Rows from block 3 of the text encoder of a small contrastive audio-text model, named by matrix and row number. Rows with one number belong to one neuron. Each number is 50 + 15 x the weight over its row's rms, rounded and kept within 0 to 99. All counts start at 0.
Before each neuron's rows are labels from the 100 texts, of 14848, where the neuron reaches its highest value: "tokens" is the input token at the peak. Only what is clearly more common there than usual is listed. The data: notes from a synthesiser with random patches. In brackets: how many of the 100, against the usual share in percent.
# fc1: MLP up (text_encoder.blocks.3.mlp.fc1.weight, 1152x192), inputs 144-191
# fc2: MLP down (text_encoder.blocks.3.mlp.fc2.weight, 192x1152, transposed), outputs 144-191

tokens: "<end>" (100 vs 7)
fc1.54:43 18 29 42 61 55 62 48 38 69 33 44 64 23 67 67 24 45 56 69 10 39 65 66 28 45 66 52 30 51 19 38 38 60 63 76 72 43 35 38 37 47 39 46 40 60 39 57
fc2.54:74 47 73 40 60 38 50 73 45 66 52 44 55 58 79 63 58 61 39 34 65 50 46 39 60 65 66 40 70 61 82 32 80 37 58 47 44 44 57 66 59 57 63 64 57 16 66 24

tokens: "," (81 vs 29.4); "gate" (10 vs 1.8); "echo" (9 vs 1.8)
fc1.496:45 54 50 55 57 80 45 28 44 53 56 41 74 35 39 66 56 56 41 55 35 62 52 51 36 41 47 42 36 58 57 59 56 46 30 76 72 71 64 38 36 54 42 60 35 33 50 52
fc2.496:47 42 64 46 78 71 40 81 81 52 66 46 45 39 40 84 40 57 56 58 48 46 42 45 63 52 30 56 31 25 61 71 42 48 44 50 54 60 63 51 56 56 49 43 07 66 62 58

tokens: "wobble" (100 vs 1.4)
fc1.595:44 74 49 67 60 59 25 39 58 50 57 28 37 62 57 47 72 22 43 50 57 32 57 61 65 46 25 27 57 65 50 44 62 45 76 60 51 54 59 69 42 69 55 52 62 35 27 73
fc2.595:50 43 53 49 57 44 75 68 33 45 60 52 67 66 65 38 56 62 48 72 49 60 65 78 35 71 42 31 47 57 61 34 35 30 43 45 58 56 35 52 60 50 76 50 44 50 34 33

tokens: "wobble" (100 vs 1.4)
fc1.711:31 50 73 48 74 53 69 62 48 45 65 56 46 65 50 51 58 58 59 63 40 69 55 51 50 49 57 28 56 39 52 63 35 48 31 66 42 48 55 50 52 35 82 49 53 31 59 48
fc2.711:72 36 39 49 91 57 16 31 63 59 71 55 63 49 23 58 52 50 61 58 49 46 51 65 44 56 69 45 62 52 60 54 36 32 49 60 61 32 49 51 74 51 41 45 50 46 48 63

tokens: "low" (100 vs 1.4)
fc1.247:65 58 43 19 32 43 70 39 24 75 54 24 35 36 46 38 41 63 50 37 67 35 28 50 40 29 48 71 34 50 30 52 63 71 50 61 53 93 54 44 50 37 49 76 65 48 35 35
fc2.247:46 53 47 44 58 60 55 22 52 72 46 36 41 42 50 57 15 68 32 39 60 58 67 63 41 43 33 59 70 28 69 28 68 77 35 68 51 63 51 51 31 39 47 72 57 43 50 37

tokens: "," (87 vs 29.4)
fc1.609:42 39 43 28 52 54 60 24 57 69 70 63 48 71 28 57 47 61 58 31 37 55 33 64 33 45 36 55 60 52 38 34 40 69 55 55 35 40 61 53 34 54 48 39 29 51 49 62
fc2.609:28 33 42 69 71 57 39 80 53 59 44 42 34 39 48 28 42 52 38 58 52 35 44 45 52 78 52 75 42 59 45 60 40 30 59 45 68 53 21 48 68 60 52 60 49 50 50 33

tokens: "wobble" (83 vs 1.4); "detuned" (17 vs 0.7)
fc1.762:43 33 69 52 42 54 47 30 31 51 73 40 52 62 59 32 70 33 80 44 40 52 32 43 42 66 27 35 73 38 54 48 65 34 26 62 43 48 51 72 55 30 54 68 48 24 45 48
fc2.762:54 30 44 46 42 32 56 59 54 56 87 68 60 66 49 67 56 56 33 55 36 48 32 31 39 51 59 45 68 39 60 37 76 25 62 53 29 32 50 62 79 43 43 62 46 28 64 48

tokens: "wobble" (45 vs 1.4); "low" (30 vs 1.4); "pass" (10 vs 4.2)
fc1.667:28 30 55 50 39 19 82 51 68 52 28 49 49 51 43 42 20 41 19 76 37 65 58 41 47 51 42 43 52 36 52 65 41 56 49 66 31 71 60 29 64 41 65 49 55 48 48 51
fc2.667:66 64 24 56 76 60 45 53 54 54 46 66 45 59 54 68 45 51 38 33 69 58 56 45 23 65 49 65 60 40 71 63 49 47 61 73 67 65 65 65 41 33 22 37 51 64 62 56

tokens: "filter" (20 vs 5.6); "modulation" (12 vs 0.7)
fc1.346:48 64 44 50 61 30 40 50 62 58 49 53 69 50 55 39 53 52 56 64 64 71 45 62 60 54 71 50 55 52 92 62 42 47 21 36 68 39 57 50 47 48 56 58 66 63 48 61
fc2.346:46 43 54 66 60 71 41 60 71 31 44 56 27 35 57 65 60 43 39 42 62 60 46 51 40 59 52 46 92 57 48 45 49 51 47 53 47 52 63 39 51 35 35 51 58 45 57 49

tokens: "filter" (62 vs 5.6); "bass" (30 vs 1.6)
fc1.189:29 14 35 45 65 37 69 59 89 47 45 70 61 25 60 59 45 69 58 57 52 61 75 63 72 17 37 90 55 61 50 49 59 55 40 69 48 79 54 44 43 62 77 45 40 65 39 68
fc2.189:52 70 32 68 45 56 40 40 40 42 38 71 71 59 28 65 39 50 40 56 58 37 39 59 47 48 35 61 30 27 46 59 47 59 57 11 74 42 57 52 58 42 39 42 28 35 29 33

tokens: "low" (100 vs 1.4)
fc1.331:65 41 60 67 36 35 41 77 53 35 47 58 67 45 55 45 44 46 65 40 80 41 37 70 40 47 52 50 40 34 75 40 70 69 23 62 56 50 63 81 58 34 47 31 87 62 32 33
fc2.331:63 60 51 32 42 39 25 67 48 44 47 55 60 38 58 55 50 31 54 43 78 38 42 80 45 52 50 48 49 43 60 47 51 44 30 50 51 46 90 60 78 38 53 25 82 41 32 46

tokens: "filter" (100 vs 5.6)
fc1.161:65 43 65 49 49 63 12 35 56 47 78 27 50 41 36 51 59 57 39 69 72 66 50 75 60 27 44 48 67 39 62 39 31 55 50 54 59 55 45 39 43 42 60 49 27 60 58 46
fc2.161:45 63 69 74 43 17 31 50 48 59 51 32 41 71 61 47 62 52 69 39 53 61 36 43 43 79 36 62 63 59 30 60 89 30 51 52 62 56 50 71 60 68 28 40 71 30 53 63

tokens: "opening" (37 vs 1.4); "low" (37 vs 1.4); "tremolo" (22 vs 1.7)
fc1.128:65 27 26 43 36 38 46 69 69 45 52 38 44 46 51 36 52 40 65 59 57 61 40 36 22 80 44 72 65 64 44 49 46 42 46 33 43 39 42 74 59 75 50 31 14 44 48 56
fc2.128:31 73 70 58 57 61 66 25 37 46 56 43 61 56 38 69 56 44 52 32 50 44 52 55 64 10 58 30 23 45 62 32 56 50 79 46 57 56 53 25 34 26 49 64 70 49 61 69

tokens: "wobble" (70 vs 1.4)
fc1.468:52 73 69 47 48 42 38 58 48 58 53 51 45 52 36 49 19 63 42 36 19 65 56 52 75 42 49 45 35 40 76 31 53 41 86 61 46 56 49 74 49 24 49 48 45 63 50 52
fc2.468:49 46 63 72 57 55 39 42 63 64 68 64 70 16 43 72 71 57 23 42 56 65 42 34 48 66 22 51 52 51 53 63 49 48 49 27 46 50 82 49 45 32 40 47 49 54 18 63

tokens: "opening" (52 vs 1.4); "low" (42 vs 1.4)
fc1.494:36 51 63 49 52 62 37 46 09 48 56 35 52 33 34 30 22 84 22 13 38 57 48 38 46 40 68 66 69 70 74 42 31 55 61 56 64 59 43 32 47 46 58 43 68 51 45 41
fc2.494:62 60 41 63 54 21 50 43 47 68 59 47 42 69 56 51 56 79 21 32 71 53 32 56 39 37 48 81 78 60 70 49 32 40 51 97 42 53 90 36 24 44 59 62 30 33 54 22

tokens: "," (100 vs 29.4)
fc1.541:56 54 68 40 71 42 55 42 58 59 37 58 34 44 48 49 54 56 83 48 26 59 37 58 60 61 35 64 58 60 41 61 72 40 24 26 58 46 37 55 38 37 59 26 68 55 45 17
fc2.541:68 62 52 18 43 52 50 32 53 34 62 68 48 30 31 67 40 34 40 56 49 49 71 54 42 39 52 37 64 31 58 45 34 59 42 26 67 41 60 51 53 46 66 75 76 70 22 57

tokens: "filter" (53 vs 5.6)
fc1.611:46 42 58 60 69 33 32 25 49 51 57 55 51 46 28 58 48 51 74 80 53 71 46 57 56 65 10 26 41 66 34 31 40 56 65 62 70 68 22 47 49 53 57 35 42 43 71 53
fc2.611:82 48 52 48 59 39 51 68 65 30 54 67 59 42 43 51 18 37 43 50 52 70 42 40 54 68 58 44 39 36 39 75 52 45 50 60 32 45 43 86 67 68 45 56 73 44 53 52

tokens: "wobble" (100 vs 1.4)
fc1.706:50 45 57 62 49 39 65 37 61 63 50 36 36 55 37 57 47 74 65 62 33 55 36 55 52 80 60 34 20 26 72 12 43 41 67 47 62 54 52 57 31 19 71 65 70 14 56 56
fc2.706:56 43 65 82 63 64 53 50 52 48 59 42 53 47 36 56 52 45 77 46 37 59 37 76 43 71 55 17 57 48 63 43 50 55 41 71 76 61 53 58 47 51 34 54 47 44 62 54

tokens: "filter" (65 vs 5.6); "low" (29 vs 1.4)
fc1.579:30 56 43 29 43 59 37 68 32 62 49 37 51 67 48 66 46 65 86 34 43 31 65 55 49 42 29 58 49 70 52 49 61 45 73 44 36 47 54 54 62 55 45 43 23 59 62 60
fc2.579:63 57 76 36 48 45 39 37 46 65 50 59 38 52 57 38 32 45 55 64 48 40 51 42 66 61 39 33 50 59 65 45 36 60 50 43 77 69 48 66 33 60 60 54 44 60 59 59

tokens: "low" (52 vs 1.4); "opening" (48 vs 1.4)
fc1.733:56 37 44 65 38 55 79 66 74 51 59 42 52 69 58 25 46 43 58 39 61 46 57 22 68 66 51 38 32 38 59 47 51 79 31 64 70 64 64 38 44 35 37 34 18 64 66 92
fc2.733:69 33 12 42 31 35 59 62 51 80 55 36 44 24 52 31 69 59 56 55 57 62 50 48 61 66 63 34 43 47 32 31 61 51 60 46 53 43 41 62 43 45 49 55 38 44 35 79

tokens: "wobble" (100 vs 1.4)
fc1.235:52 58 46 58 34 35 37 36 80 67 53 34 43 75 46 54 58 25 55 42 32 51 26 52 59 71 49 29 38 27 57 34 62 55 49 54 26 59 44 27 56 43 61 40 54 38 70 34
fc2.235:35 49 53 74 41 30 59 22 50 59 52 34 19 47 70 64 44 57 64 68 47 33 50 51 55 58 64 31 89 34 74 13 72 38 76 52 50 74 38 50 52 43 50 77 12 29 43 44

tokens: "filter" (42 vs 5.6); "pass" (25 vs 4.2); "resonance" (22 vs 1.1)
fc1.67:58 40 69 72 44 71 67 71 35 73 49 38 54 62 34 49 47 52 46 54 39 44 30 66 34 64 51 81 48 55 45 39 58 39 76 52 31 51 14 84 58 65 79 28 49 27 65 71
fc2.67:36 63 44 42 58 36 62 70 62 63 51 49 52 37 48 75 37 48 54 52 26 82 45 32 30 50 48 44 74 35 39 43 45 13 36 17 67 41 66 58 62 36 31 37 42 82 49 44

tokens: "," (68 vs 29.4); "pass" (26 vs 4.2)
fc1.588:65 56 76 63 68 58 52 62 34 81 56 55 43 99 51 65 42 84 46 46 42 64 30 35 50 37 42 60 57 43 36 57 44 34 66 50 44 41 28 63 62 47 57 32 43 57 57 55
fc2.588:32 38 38 55 40 51 86 72 63 38 53 64 63 60 33 51 25 23 64 59 40 73 27 26 45 60 38 72 41 63 47 73 51 32 44 12 55 42 45 59 53 82 50 27 34 57 43 22

tokens: "<end>" (55 vs 7); "pass" (45 vs 4.2)
fc1.371:45 40 40 48 54 57 58 41 53 68 80 63 35 79 76 65 59 54 43 58 59 61 74 59 30 34 51 45 36 55 57 37 33 56 55 48 43 61 60 70 41 57 49 56 50 57 49 51
fc2.371:61 86 53 34 61 36 37 70 52 41 35 33 53 43 17 39 58 51 41 40 48 56 41 63 66 62 48 52 59 42 48 78 68 37 76 52 71 29 49 36 52 45 45 37 43 26 40 46

tokens: "low" (100 vs 1.4)
fc1.610:37 64 36 56 20 33 57 48 16 25 32 39 72 34 62 53 50 53 52 54 70 33 68 72 33 52 50 32 52 50 51 40 59 75 34 27 27 41 26 51 30 54 55 35 58 55 56 53
fc2.610:71 62 45 42 45 36 53 73 45 42 49 58 62 30 54 60 41 37 52 65 35 68 47 63 55 70 51 56 43 52 49 41 41 49 17 72 55 61 57 83 55 36 38 26 82 41 37 30

tokens: "<end>" (24 vs 7)
fc1.119:41 22 49 53 48 77 45 42 68 47 54 55 24 44 72 88 48 37 58 34 43 47 32 41 59 62 56 56 57 15 73 40 46 50 53 46 74 56 34 76 40 61 44 58 62 26 64 31
fc2.119:57 50 50 38 64 49 43 19 66 25 45 45 62 48 67 41 50 73 63 79 66 74 30 59 50 56 62 40 61 14 78 62 61 44 64 50 31 56 36 48 53 46 65 99 17 35 73 41

tokens: "<end>" (26 vs 7)
fc1.49:38 82 34 31 48 47 65 60 68 45 50 33 52 66 62 70 67 47 89 66 21 65 64 40 31 69 38 56 24 58 67 53 52 49 52 45 58 42 45 75 43 79 63 31 20 54 53 48
fc2.49:76 22 54 39 68 54 43 33 38 38 45 59 38 28 56 45 58 48 42 52 86 50 40 44 58 41 44 51 56 41 32 60 33 44 60 47 36 40 69 42 53 25 42 53 74 28 71 56

tokens: "filter" (39 vs 5.6); "ring" (28 vs 0.7); "-" (26 vs 4.2); "high" (7 vs 1.4)
fc1.329:36 47 41 31 44 58 46 67 49 69 26 54 59 49 36 70 58 52 57 68 16 28 07 48 31 49 50 28 69 59 49 41 44 63 43 39 48 53 51 59 52 33 68 49 52 28 76 54
fc2.329:54 62 54 57 82 47 44 64 50 61 51 39 53 25 51 40 48 55 55 24 29 85 55 23 49 62 31 41 61 46 54 67 41 49 39 29 54 46 50 38 58 85 21 64 35 51 70 50